Rows from block 2 of a small image classifier, named by matrix and row number. Rows with one number within an expert belong to one neuron, the router's apart. Each number is 128 + 32 x the weight over its row's rms, rounded and kept within 0 to 255. All counts start at 0. Numbers have three digits each.
Before each expert's rows are labels from the 100 images, of 14976, where the router gives the expert most weight on average: "colour at peak" is the nearest of a few named colours to the mean colour under the peak. Only what is clearly more common there than usual is listed. The data: scattered letters and digits in many colours.
# router: slot weights (model.blocks.2.mlp.router.weight, 8x384, trained with AdamW), inputs 0-47
# up: expert up (model.blocks.2.mlp.up, 4x384x384), inputs 0-47
# down: expert down (model.blocks.2.mlp.down, 4x384x384, transposed), outputs 0-47

# expert 1
colour at peak: white; pink
router.2:150129125079138165166062109103181174118117177158173132121167144138146114105110063104126174178150130164116143181106129079183142124161122156071161
router.3:114102138116117116108091125133125091128107113124126174177128078132129104103135158062118171111087125170118156097135162128162113095077131138096147
up.0:113129104126143116184113066190077092146122096072176119137128165163140119129109152123146171152100136138151050141144100101110187095102125103144099
down.0:054133055145110179094077089099144139166158158159137133079107074159123104102119086159150175085178135171090177101099148113117160115177107175152116
up.1:166121136134108133123104074089095167150123095084149164126091190168158134132093184127150138150062154134146121191159069150099099120048171093106137
down.1:171147151159091068114146148127145126111163174106116098134110122140149140090158150126151132121079105107115070107162103145108197146152100063130120
up.2:113134094138124137099082140151132090166175116074173114161133106123127111027121108141116123087138168134108078176162086142074120132091142128106100
down.2:092179081139110122148166154143165190092110113119174167134099157161179144211077122072147158113125152119112131108097098128145132138138083113055137
up.3:076111128179120162044158089169076106129109137090163129199107121119037172102114150152089065061098083137131143094136142125119110183117162117111049
down.3:135146138102148143092159113152132125109137088081170131118125140115132099093123101153092147145126120170164107106129141123117117112092139158105091
up.4:106165114111159137103158113126145088200116118104069108142077185141153114103113139137141133101119108114232103171145073106077201112100144127125114
down.4:116091084109187109104152128111133154156118117109139137103138193123121149082101087183114118107138136172151111155146149157089129170134126141122122
up.5:136102106149160147113113096124108084100142142047168089185062150097153121128093137109112124147112147113122085115151054136120146089086143121135127
down.5:122103139157150177106114113127074134096130141137150154150089127124145142143144087101131110067104086144103142123104112110151127176110174137101097
up.6:146138112133101089076177129129109134109144091138073179128146164114132206123140086140153084151175189154158061134181093112122219214154150138158069
down.6:139180150149103133127128118163176129146144120104081144120069135129114149093141143084187177127090107090112099092085109090093084135143092135116069
up.7:139120187102208153124128091083130133195149094121161080109126137184106147136103140134198123157156128090212113185118109115112133116142068127114182
down.7:121167067180109141124152135116160153125094111169079119143098179140123157128170144131153157084077124095127116104118098126047096118123127144130130
up.8:147153140144140113109154157151127130161111075058150149177069182161133130101128144136159141112084117088193085149143084177090136124087147073123111
down.8:123201118126142131190068103130123159135186177155125119114086207118132126139093160144138124101127129105124129142162113083130143150102134109136077
up.9:163158141129171176116150161120148131174152073047074135100070160097151178097111138141135124119105115075093098157114110119061151124147135091168156
down.9:107155160150147132097115132126106104121101116130120124149104102178147068136153115112143155151108129092190081116182131134119143091073085126094109
up.10:162125098192113127080122147173102132150135146059168125152103140126134139195088195100092171099099119090150133153087083137072119120132171105138127
down.10:131131117122111100117110172109093076153186142138146169125091112095175122098114093135128130085104155110113121162107136128105108134152146068140077
up.11:184114174165151165114214151102098083085143074105094157165102160181121145178070151092141113140103099099154076105160113134082126136115154128117080
down.11:110219081152141161157082157143141133112139096139095097096131217153135100131135126120143102099091129148063170106122092121110154083135120138142151
up.12:122161100153081173135126101110105159149042140146107107135145149116146112070149125175161047121098090117079178117159087059141081151149182093109156
down.12:146143107159149104092150142141115149105138109085084141090052193157149092131085146104128163116112056110111111120118077109122177145110139150177120
up.13:118098121142107118156148166149142161088083114173161104131144147074106126168128145127073153108118046079095097125105107114149097123125149119129144
down.13:138118091144105099074158131138125146114117122113099166098110168123154140128096132130123136156109099083115089120152092082131141105130139150185132
up.14:081138078135111181180159069193149165130114166125129080139094163124180148083080124156148137125121156094136163135086116100139082108152096157120144
down.14:140147081165125123124129172124114157123102120141085115098073186147127078171104171127138160096094071105113105123133044122113160132123151143137159
up.15:100150085144191150125157101136087153194181134093142150170098162150088156086074124098170101140100187093142126130153120154105142155108130119088125
down.15:161135040155117172143147101166130112128134099102133122108113226091092086154143096170148149073066145108132150115096089155127116139068126147112151
up.16:168144194152097118131162093073109106124127081125097126172117151165137135189171147150129118141136068105134093138170088208133081146102096084120143
down.16:139145099162147113092134138113110167097120118111087132090079186132149096151082164116139160106104085100131112123143082105130173122121133162166112
up.17:085147113112211162147147050155129152189137170124117144122113150168109145030091134165192075116145166082180139156134099157119146116125087169105095
down.17:120175095164094118149118150134160165137147090169090112094061197124109078145130106140139151074081076116099118105117072123063125136110115103135141
up.18:116104179151060171149074157124093145172127163151058094092125079104113035097090116128150121120121086132135150174094152052133111145163112112054178
down.18:158138111152122113121152131148128158105130119094089147114049184144141092112093148110123138133106066106100076123121056114132155155120122150161125
up.19:135123122191141129138166161102098088111121071114097137159136151198181133105089122086197214169113125095181126129134077166120090117111081137144168
down.19:171157169175154116124156177133140092135139111143121161169145109131139089103172054094127159101114084160133133153152107108119187153121052045160092
up.20:131147121173171151073127082093121166118122110086072105151095206145128176136100198109153152104097094069180079089136090117103152157047127141121127
down.20:081094059154160096129137122070102104173136107157149138140145133155155158095142082181151139111198096116186111143132109144145183157118160106131107
up.21:119043162135185101070130066140087103166161113089193147150068115135111131102166165149152126066067107113171158131151130111072102143070137064098113
down.21:120159141147140139088132060174120112145157077051143127115120111153155094114078095142115139079118091134164111108129097126124130134106137136095119
up.22:126150088145143108098110092166080146142112109090159153193094190138091186107145182121163153077085159092141092194117034118131143124096203043162189
down.22:135125112118143100107138126085206147144055147175122161136133128106113126176139101155142143084118119167135152111118179082150147124086109138111151
up.23:133063125110091135116112091161126155144058150137148105101138088085086134172172139155105163105108039123095164126086150089111029126124169078168185
down.23:160128105177162073087149114122109155108122110054122182118098146133147127131081142102118117155107086086097095098166070088140139097131163152199133
up.24:108100132125135137072184112133082114175168121141148128138112082121085161092115136126102072090088133157182161106141169102112104150111098106099094
down.24:112119142113109137117113131159116155132104076092142115135130123127151072091113083138120188147095114152173086153137136123073104107059162121097100
up.25:133079134166160105142178108125083099124137117068146135162085169159132121146061184139172135144116126128152112152149078185092151122094111116094135
down.25:133158180139147122122093133134112112152135156146103109101105116106126090169134131113134107123097100088076132159093167076146134190131161074137146
up.26:109125143225130149107179117096104167137111131109121099140114193155115121113071156089132162084060118124125099171107083162049143132092090143141146
down.26:098146132125078109128127168130139095165160119104121198055139157066124118132113179137140075080143158125117116109145176090148177126094101138137136
up.27:115094060139053138131133127192133176100086171152119090137139118106203123099184133153092143130121110156116178137103168101135070108140192144145182
down.27:142137118151151096081130162132114154126111120102089148090073169144137105148087133117136146119104077087102096113132062093130161132130136151172126
up.28:114132108182187119138168112188113123172136083128165109147080199148133178089074146137122157112103113078177087120122089144145161097086133128121101
down.28:188145161159111156137160157111118149134174145085098088138126112156150150111107069124122092114131123132097119102098141109118126098128168094179138
up.29:104122145137174113035081048124082096129124119099148161124120091129048211146175136156128043131120129152169142105163104165131123164135141101121143
down.29:134149145131126153110151120112135150132147087078136119143136129131135079124105065160097143109099096160156111113108127125110133149095106173082054
up.30:142129127074098117128091092144134136098121145160211112137102138107085128138162117171108145157142130113060161102093138093164108136145145088138193
down.30:151146124184141110099143123139104142115128129071094161118071160155149111129104137102142173137107080095108091126139061091137146123138140141175119
up.31:163015130151133154126119112160103134172173138120136125142064149152108134101127121161120148087133133122147094107133134166113083154085104118113138
down.31:148134109153132114132145118138080086082143079100128123124066144159086120123141118115114117152100118118046086186145066143127175124124164110153089
up.32:135167070179123174097139112155095101176107071057166126135092195114101089102083132094124063096101145129146127147115099172069129113072151140154078
down.32:110169116133157124039137109164106176092123158136113120100110140097181124098139145142085113106051111138151139130136115135149177158072096132117136
up.33:166075116145115148034108183113093117182136140130151126164110095104119072157145137121111066089098092131127159129123144102136101085102217108108160
down.33:124173116155127122094159113146136121102148093069149124121111146121154098114085112143092165143131094114148068112129097127114141096070165166139073
up.34:160066104133094117133165109186115157128118143152161105114128097086113138146146125152107180135124089116060154154111118068137083141139142123131180
down.34:156140100169132106072140161116108161107119117081096183120094162152155150159085152129139138148119085098110093112143073092127148120135150158195121
up.35:170128153156088133090127162117135120181084121099101110138126067137063126127118144125133131122073065117115133144206116164123091105085111115122121
down.35:100138122140156140112115110131137096124124102118150150153105144120151075092107104144098110155110103135164091142132107129088126102058135165138115
up.36:137210132106149146181208128105129137115133108117076101113129127132145097113111125133110127136122139128086077161099105116110168064114142150222088
down.36:114137140130139164101101140175135097115139115105134143135078141154147137123103097156152180169088132176140144116147131118094095119089129102092054
up.37:131115161107148156116115105115061101123134140068186121170111164147119156138093175057176162105102128102137084134130057170093168162125117103140096
down.37:103139112180181119111157140159097048056138159126117143135036092148072111163151084155138163122141108103144115125147114128114170099089106143131159
up.38:134176072116156119139186080142104109094116127151171071143150160102106119084172106137136131159129077145109119044122149103125131096084163123156154
down.38:159140092163135109086150150116105152094122125094105162123081151145173114151103154112135160145120088090108117106133045094147156146150149146185125
up.39:172095103169173142059138116118129133173176104091125166134090187167091135146089166122193087111075145106155083174121070129114145148079109088178105
down.39:142170124119144139187129166175129131172162152107049110145100167175093086125158097117157184062063099132126099143112108145156126132085157144099097

# expert 3
colour at peak: pink
router.6:114102164117111088121102139127142137143109142150113092119136122104107134181177207135149139125108141079128136161114120165071122129061115146161197
router.7:141107108111126079127088153205120114117115132126138061102065152076108118180150182143123158097086117069123096179137115155104124162052104136107131
up.0:125174114182147188146151151115146089110095101095178155147077183161119098092110098140137168142136144129113123098149095138146126101199140122144087
down.0:167142215098139082088120132140137133130121139111111157208145180154159195142141100082152185164146111107161179127119159107163182084105122108192178
up.1:177161102081167150092171095135188116173122081132080144133142144125137086075046065105153122112145121156129139169188085130131173114140128123110091
down.1:104157130118147124148065137124154144059142119087150132127127079098157119174136171074125140126138145120169081075085137139173151100095116090161118
up.2:170120111211146135119144136144154090172068162091102238154145134131149089119088097084080112153138094141114107085127155119168126167116164156126129
down.2:116137182100136103189076117116113119130124146207130101091199114157119191149151144117125116122125172127118086126155152165125159120112135112114112
up.3:125101141181165160079095127152130109137178154115156118123124155132095140123084098064087090095159136114091123134068136185086099134103142135163091
down.3:126104151098189135171149131109170169125058154155163182105138158109129128114107147098177134141185149134150089146148120161117136116153123086118122
up.4:167125128097156182112132132183135120154194085127119131122073219141079132059068130167110152132153134167167089153070148122147163158129061139112080
down.4:145139137123156153090111102138152133127158155104111200124164072170133134100129109153107101095102106128069134127108059129133104173151079086137159
up.5:188119104118152135128157100167149120111182117111177137143058150119103089092100114153108152103131121153141087130132100112119142132161117117161100
down.5:163159129112163103079110100099143114123111135074121100135135102134083135059102117122136107174122151116097108113137167140136124155126098099092095
up.6:182092138118128117082178091182116091138151107116181097077127137079132125161136173157080182118146070159083118125063108125117116152129095085120142
down.6:166127034077140107127127140100125148099118130135184140082143149090147128121108118142092153122130085136092096144097032131130130143122175123084129
up.7:088045135170021099133143138079077137163057111161114179147160106146144060192171098170129136093153104082181134134116176089098017097110093087094131
down.7:152169152091139089168155139148147121131149134176149126157155149105119174083148159115167056109108146137106109116129162165152135144135095134136123
up.8:071134102083177172104163105192092153149130096111116151099122217129066182060139117150120093054089164148134097151110122139147136166154161100155131
down.8:149105114144178169122117096144145156145068110113186140127137143099167151183102098103165139101160096104083204122119116051136117109163178196152120
up.9:131166081073167165097142108128161149081142094102096132098131174165152145118090058140152131102141107160151049085157098121199154086179117114139091
down.9:100078137114156136151161119139116136150102157126134105110174147143111127080097184118142080193088127087148084133087130145111123124111167122135134
up.10:119134136133173173082128156164123127163176133071095147101106133167121149080098069134159222057151132200191090130081109142123186209157114122117077
down.10:161118120124157140177151101135169122106188118065157116123088141086124134121154180146152162115100109110133133082143045107116143138070123129129127
up.11:134074073087134195160158208133082129153166153088152120113102156255156122107139116151088143186078102079083090152134144106104173134082131113132104
down.11:130118162120154151139114086103119111105098085146099077127118103149156191143130097102222107122176116091160126098107138133121160117175093138101165
up.12:115172110176115185137142109134154120151132157129177156121136127122140126111121129145080203137090082117133101107127169156173159153140151122103112
down.12:091150130080094091175127074118133124114081122180166128064122110148152117118083111180129109187140122103098100153130113171089140112124074116151158
up.13:105148093095119125138168176109135124108167119076156167121105140190194143067093081141170124144152159175149090111184095143140144097142104181126088
down.13:121119120116131126106155097099125143187151098146171121140176163117133178143166154147177113156143122136134101138107135107087109096140195104112127
up.14:144142091108161170138158128125166079133124099091158170106124206152175128091105101099160117098146131149105101117151116101145155092132124175132117
down.14:132173160098085095195071063125121094114145115165083132104121082150115158150125091136098160143164102103155095103122178124116108094157157129115115
up.15:143131117187100135146171110107138102093124096135131146155119132154132116115110128143179114148177148125149093103246112112110101197173055164130085
down.15:171121125108153080148096170141112102115139132147116182104169154118151145075153108140131113086081175101120109103118179189116122119085138155157136
up.16:113104158161070089107130088112093116129141087131133161094125111104144131118150103167194127119168157148147116101182117115151040193160088154119111
down.16:173141139103176086152132161124130089145154143177126164155174097113136180096149112138153108078127186097100119093148178171134154123124126135153118
up.17:126172153130149157135142134152174160196111113100100128161113162166137129117056121120137135105121133143108134171089147131094217139112133174054086
down.17:156133173140162079211108132095101087071091151117153088137071091128109130159170123094121125139090143106163154165064110158201176118133159072092174
up.18:138145121143116094161149094149142084099139149122131142111153117163156124125144154122119127169167202138144126112116082086140123053156156087196120
down.18:168133152087163149137116121122109057146124115171086117163201100101120160100129139126116074095162167080118115115127165101151162086152132151123153
up.19:141177093165144129093150115134138161155158105114136174106084167204100137098089078141174144113108096155112091113162109133140130152122093155125099
down.19:162184123130130089128120080143127111127088155149143138165144174129221087106134127115111153066043172134128077135078148176123109144124146083164146
up.20:193108056118172131109157164192152193208152108099124113090086195135097100096095130143147079091120114115124063127171111086088139158119107130147070
down.20:142160138136160078182142167145172107135125117165117184087136166150098135128095132160131135106192152159124074137064091129166194172132136083172080
up.21:115154121133133138141095053213104179118136131142174121121132139052120127098132091185084128123120111142103124160128119112145131123113178088101153
down.21:181118091127160101070168194134191122124136103136154177137136201082162132132142115148154159075083085136106068085101022149104113147124126133162134
up.22:112147109099160124151129177155165129140170102067127147116160128136175138095116141056113219162099120152135114097098135137205079132111129139120119
down.22:150134141094119144119112112127106055107102149137097112164143104109105164163116156126139039099172139084138134110147128137176158112166082128131164
up.23:169086119108126128141183159097122083093151132129141152112119167191173126127112109109165158072128127181179106116171150084144120137173130149144083
down.23:165152114096148094143163118143091117137095103148111112177149139127189098110134176135139108137091184078092058132112134140129094128089136141157138
up.24:138124104065136173122106149152128190095075124092115191117120136152197095123119107068178123163148157165172103134131138129090129133155138178153116
down.24:134135069120133080088134112156134127134088094131102111173095185180116170152061115117135157098114120084129054161155061092129127114147102162170132
up.25:178112081141126129103192130169160109128147110089157143130117166085110095080092119155112096096157128135141087147162149125127184144148157150164098
down.25:149151151125120074058131137116146100147125035141111128050061151113156132164145143158178128122104146142112129109138124138134116189105133121135143
up.26:134161106098151161124154151115140094139150168109128145144144158190197146033084074133108090161174153140113090140151092186143182113153080188139102
down.26:134112148138094116084164143132112135149170136239126146151142187135232141105167182117177194118087086106114118097096094122125118099167103110151157
up.27:093115105125119173080105104140121183136147152141164118137108165092106086105121081190143144050124123168191130096143193081125117112100155145110105
down.27:151168066106163111107163110135171124124121148154151136088134128134121113146133112124119099138102137105101133172098122091143176121167085104135150
up.28:119174129144141215123195128137106165115139104084136130110126165159149179075084119146137090120113176153153125164154078066177126114156185145142112
down.28:128119113115094074101135130098072122105104105191107110160128106144145139064114108134097065086103108081090131134175149102169147138196081119158153
up.29:146162092118171142152179138159145118158146140085197179135115211153114154067089111089159160137142165148116109100157097084124167130164179182142085
down.29:147225123183164172125116092122138120115155111126072122136108142108180104069137140140147119132135167093131088150069155133055174085126097068060149
up.30:166137072190172182155177114110137100128152136071134174098067198144170103092098102153119146123151091158113107113106067134155141118175132105134060
down.30:200098162179152127071126102064097120141098076061164102167180141155107103129122189131173111082102164077127118100114091139165125099110133109151139
up.31:082135078145160161081107082161076141084117131094112188129108132126142116081140096114129104116120135132145110136132110115108160107137158070138105
down.31:169128126140144101064140169176182144095107108150106111116151242140144162120118099120150164113136121111158068126172051073128123144160130128135135
up.32:118102174136142110152116162106115142116184121129123148130119099084091127142130089135090149140152086122049143163089160152155085176085108120083146
down.32:172125082094157098111150146152175121139139139133178092143105169086120103130153173147118070078098089127135120110102074119124140143140079123182096
up.33:166118082138169182149179143107153135135125149092127131122109188162190106073061067098140131112135133167195079150178070079149135144169148163139084
down.33:093110117152138116185040112120095099131133078123168181139143132101128129069116154099160163145120106127113079132147120181162119207088119121195130
up.34:160125092094157159154155199151177151135136082082127136122117163125130078077083119124136126183122160144119122119142104122095154122116075205135071
down.34:172122149091114145151118100092079118102054110094131065102160134148164163151110134116165135120139107125096070142166109123153146099098139150166132
up.35:200133085102138174132158109139154109131140071106151189103100163144123131097107061114108141100152155164130105174144110114145179112138154114121100
down.35:150184098106139113146096139094185167125125151173158091110104073112139166117102104140094159127136095108121161094103088123102143131117145099105167
up.36:139094041079186148120151124102191118135150149089109130085076171136103081087067110118174104126138120150184067093096111111145168095162113156100096
down.36:096114127065144117179164094199121126066135139155129119144110197088167103102125118106112137227126112192110099134130128082126162125087114087064093
up.37:160155131138109080182122083124167086071133147117144184094145117100186115106126111052069160149106133183080123104146116116164098111146157146111136
down.37:195172114105149144132125124097068061144112146150117090177141092173116158157121141106153060105162162082099125104061124084152162066174105122145170
up.38:160132154168150158171170074150170129174111112110107127148147187149176106061074092131150139146147120116143112167184101149122103118152184126106096
down.38:143108158125159129110118108145111105154178092151118216113165128090137140160157112160082114132115145086095147161164133124117116153089112035154113
up.39:128143132112103125115142152112133160094120135175061132136112107186106108162144157117140086136089145091090125126171150128147111059084081193163151
down.39:121124113068102123132141129107123128167122170128156088149086111114110142133167174137154067138099105153172136141114112123138154148146067087144109

# expert 2
colour at peak: black
router.4:124128098172130118104146079135110130122126110113138161117140140103114113071156071161107114082154142198146121077177129077150114138163112127111049
router.5:143118051166114124141188111133083112103148064083159131071126164106085136088134095173134163064133167172113102094120113125091157159149075144142066
up.0:145148163129128120130110115143153109196083150142135078149116147133123159157099205118122137176140092055171120109074135164100117119109079083104149
down.0:160146169087106091111105153100098111100129105114130136164171140136150153151117124188111124110074152134107101127167127095148119087139078158099137
up.1:132087167139087144133133150099106137204095144163096111181096126156183066180147166140174142158094154121155118183106121137091125129070077151111152
down.1:099160149149125140170073163122158124182187136136117132147199158090150156148171069127105099118094086175143143099141138146136111184127149123122137
up.2:100094145096153146122165122089064168159117173123099091193125122146125059130118065091157147165119160107120146129092090104159118148143132133096126
down.2:122114118145110090168090166149111083147191107149100205089159189082078114136155110094073092113118117170112088142145113141089164125107117105134209
up.3:164127186133154076086170114145153109134076113145077167126105118147114119184110118087154137103152128095108096126176169076097152119132114135235118
down.3:095144151158092132129156134093110051125179120117225078135097137127074150155152077170156145142110140127148160127140146118123164118133092141090148
up.4:119119160186097119115115073082127149111070105121139153195099140157134118154122132110191057114118205146219080129146123108138094107119180053172152
down.4:152126117146129073135091188128100129139194092123136167097146194108121066159157135077097107159097130150130075162140095140103125117053131087145167
up.5:156143125075192139135146109186160076172108117040090125170106159205060066085102154111149091094120153088124097158098092140088130109076146164105141
down.5:143177146141157162110144235106128097110118126194080141118160106158217120188143071094148141092100151090160161140105134153089150052171120094158143
up.6:145161163099167133167077179142190170145099187115107129155093167152147122152084121125159130088115147090128101153052076124155136140123159144152179
down.6:073142158123132182163111110057089156134094132113153145122099127129104097144113159139091104181101195167160139106121161106122110146132155191142084
up.7:122119118102157139117167175132151164147105158134095071180133142140177130149123146117135144159107137116128156151068088145127126121076122108143153
down.7:141201133130126140061136159083172115118112144162132118136056142141148105170156141155119081104107113129108128137058109150118113088165136189116111
up.8:167193193139105126116094161107118134132097165136133106134080141099153137146083140115191075193105140096075117182102126146087113104152144131185176
down.8:039092153125146101137090119097153122135106129054163130127149123109078093099123100123137145176125136086092118178104097161150082158157114130148152
up.9:077174148157111124169094154107105161093117146047110140089116144139188145100140185106151141174147193105124103138061062137139152160148086122169113
down.9:117174113150127135155113114111126116090088201097111132150145157160180100121109064162135103139117115140093141119124144151129117161146128111122132
up.10:133169119103120178115094139106158165184148201147097155113141086149148137125118117089103096155114075143121149114145206127113091146066142125104120
down.10:103180124179106123167135153105118067132161158141150147111124153125095140128160095130147063119094144147144180099177174107116159145158111128126174
up.11:163116061119181129123119115161119136110151123097182121122127168056120071122145127119094146063093082106107131126116094076163155143140200102085135
down.11:144105113133153055181110144103133119107154159140072165104187146122162120140134124131080157160130122128126056129153162151076117064133134107150151
up.12:101123117193161163111087113161135164171135134091132185146107155155088072112088137071119061088088113139113095115145136142165105122097123138115180
down.12:165074133120119074123095187118126126125208125164140187108190196071120101151163128072131081141092152175117097146116120135077117107073144112135164
up.13:116136163149126145149096142119102076123073145124093158195089169172162117111094107065166150133132106122172086154157070160096154101098132093118090
down.13:128162101134058137034188066114140096136166103120185144124186122173113128145143101091151139171087111092123138113114125106145090150145094159177129
up.14:151111180095113120137089118111140151159202183080134115146116186178135143141117162171185117154115080067173026135129094104114164113046106122106192
down.14:145090061156104148171071167016070077176124100093171113100125099068127132117132130106186115153161086134179176129087152121129125093098068155121141
up.15:084143121114131092136068150164165139142123114101105102136094200150128118166125121114166119112168182118140105151127114159118140122124141072174135
down.15:150113145097072140117135110082148115132138113094134126122202141116083123119110120131097139144105137116116121109174094113154114142126111129134122
up.16:117125107123163096118074124073116128157124117102087111138062121157115139165082136109129177179116125129077124217099087152140146085130117143204146
down.16:068112134111133061144083122136100159063163137129130138085079156095147131150099098092159175164168148121183123112126181187163107146200126166077098
up.17:145081168082161134149072154108184095150117146094095124136073187183100158169067156119132123167100105072114122180082088154113120109133148133125190
down.17:175093196113139130229141098136060109068095131086121140139139150128159122106108142115096115069124164147124151116139170137125094156189103151176127
up.18:141154157163148098132117126105187074146119110158129135129154115170104102210145108059114182151114066130115106139129151154130141135126186111133132
down.18:098180099101081132104174130066097085116127111139173085170122091139158127149116103160139110121107180133103180078135141110104094120181167167152098
up.19:137140082169081136143142082132097159122151105102143102100129137117036193138118175172186131136129141097135103123125078191102127167082132091203109
down.19:158125165187101144148135150092113173133140174159074136194063130102157073129149063111147134139110093130153141142125189122134145136127111110097132
up.20:135089149169149122140049127160163111112131130160099115142106097156104074143117118094104103138123116125128102115141125144157188109086150150099103
down.20:176123076177076155194175121104087071123129138141142130122111127125110180160105181152181113132159117175106097109173172106087127112140075113166166
up.21:154152162049184135138087166161116153158144225152085052172095161141189092121107183100162174137119088086128132154095124107095136144091181137067177
down.21:121083132144126089163118153078115144138176134125077137132173120113145126153177115134136147162101119126126094160095165120131161088152164147067136
up.22:197116164088158165119165184112152144142087131173137134134103156143177111142123124123157120140113084140092122158072109110100145094111204172120155
down.22:129140161180137119099082104112120102132093134159127143125146166141125143164149117135131118110127127132131113109130146147086134078112101128174100
up.23:182091199131144128161096162127147103100152111152046148091142098181127123181131114094107114150145147106120163142157176161144133137110128103167132
down.23:124133082134083156109109120073060085134127148133154101143112122123105141136141119131171119106128123151104104113180110096098116104164107112124158
up.24:087115163093102119175099110124117166124111132105085185128144151147185139114153112153133141177161195137115116108096104126110125108162027117110070
down.24:169089094153141065152127186110119122139208143135118170103130160073134073153148085120123129164100118177105070133112141167125093104056130080106152
up.25:124069132096167187120155152125142158161091121097058107173074164196100124163106160129217108131111081102124076151128067172117160123078114183138148
down.25:120165185120178161125120153123128087119123126193086084125136146139199130196131127098103104086120082132123099071080156127125173142184124205165218
up.26:146069182090156150139113133120133157124102088170161125142094142174091096181109140116156174124140136075130109173099111134106096136113174111164183
down.26:072126149100103105144122102089117085107209178141096150119121114133204105126214105146153114187085151094116137113107152135092135089158106150161097
up.27:176166142083171144143128149164157086137107113089110071163104185133138104136089127112180206154064162126073097177116079148140157103097106182155143
down.27:049128096134186164103123134120159078148114059135166166078115189167131160162163167128134164140165129081169089168146129166171130114122108097108164
up.28:107082090086073079155164082119148113106104106163114135077134099120163122163137135180125161129152131099107146133091131155104090072116129114151150
down.28:088133124164081103118055130069156110121132151126146153159041101105141052120108141152132142170111128163142167150148184139132123168084116105062090
up.29:138173169070106137096139112087161091148148088162085095133151117146158148180158152099113166135102114141112130141113168098057133103074152122179123
down.29:093153120161099118150162135069115086163141120122155092106089125133099132091175078165128116132113123129164165079176150126184160150156100161134101
up.30:163081089143150145135102155161166146133126122113119098168075190104173141106094182074115175163099147082182125144027085089120194081065172065120117
down.30:159130085135153179161104132108102123147104099146101152167138081161144149159174077166168116158107138174146168148115134167125103116120062134171118
up.31:159140104195079107189134127080164202141052119145132138144147119171152159199126106087160169168118100108161109142098067152114059112149129150165141
down.31:114167136126062147102103128121121136149147136095114105126064090144161055116105115085154134166121148179122148144165151098183138173113131085112189
up.32:137160149123179175175052154153156094131071148123182089131111166166121110128082164105114170203132141078127153147152066201128078102114088092136164
down.32:054046106115129186108146139161118086075153116165114100152137220132176124153168075132078121156122125137105151093146149142142138079192143126090147
up.33:169153175118127139083112126091126152131131106140123163146123095131162162164095114099109161141122041107102129126159148127121103126144171089179166
down.33:081190114143100129123157121109104093105176145128172105144108080158103125135160087143176094134124160137156197130169142118126153145145099153114145
up.34:121186139053133172148120148137153132157055165107096141105092178194105058154113155130185129109099090135144103162093122176077114085082079206143098
down.34:137115135130153092100136151170101148111163124144105108080078134103087105060151134128137174119147144109118140104149138141186134151190117128102114
up.35:165133151137129165151115184069193159153115151160083122131110171123110133168110077135121122133091102105130108159113137142114093146135083138124161
down.35:121155131136095112109137120109091047117156116137150140111154123121142131111130060120127090112038144127166202123208147103101136113095143104154118
up.36:192093138168148164178152151131143170115054108132094150153110190193151113176090101109195122135136158113124104159177121135141116179168063166185110
down.36:127180121138092134091156086152128120144182110119095155188074133172125082152139112120164137138121141099115099116102073107100124123121165136165143
up.37:159165165128171134094114152120138114170124162114118105148075193156136122130074173118140149180091107095095087169079118167092168096117167118112139
down.37:109100099132128170117130128132140159087201117176080140119195072221103058124138084151151126123060098159148135132177148090131093114143090166101099
up.38:148098128157123230097101145107130134100140135132113127120119164155121118106125120152133088084120144117181089117163076101130134209148110172078145
down.38:161086113133106062147094181126124143138184120165127160099160191074135103170172111111106077150091126188127068128130121163085109099070151122127167
up.39:140116155119160109196077129109194148144152198094151084158121173125078112155077172141111154172066078097135115142120141158161130146104101148095153
down.39:203132085154146126169072139083098134131070106143118146128134130149154089180064102135083109142074126119123093147102174166095072020152114079148168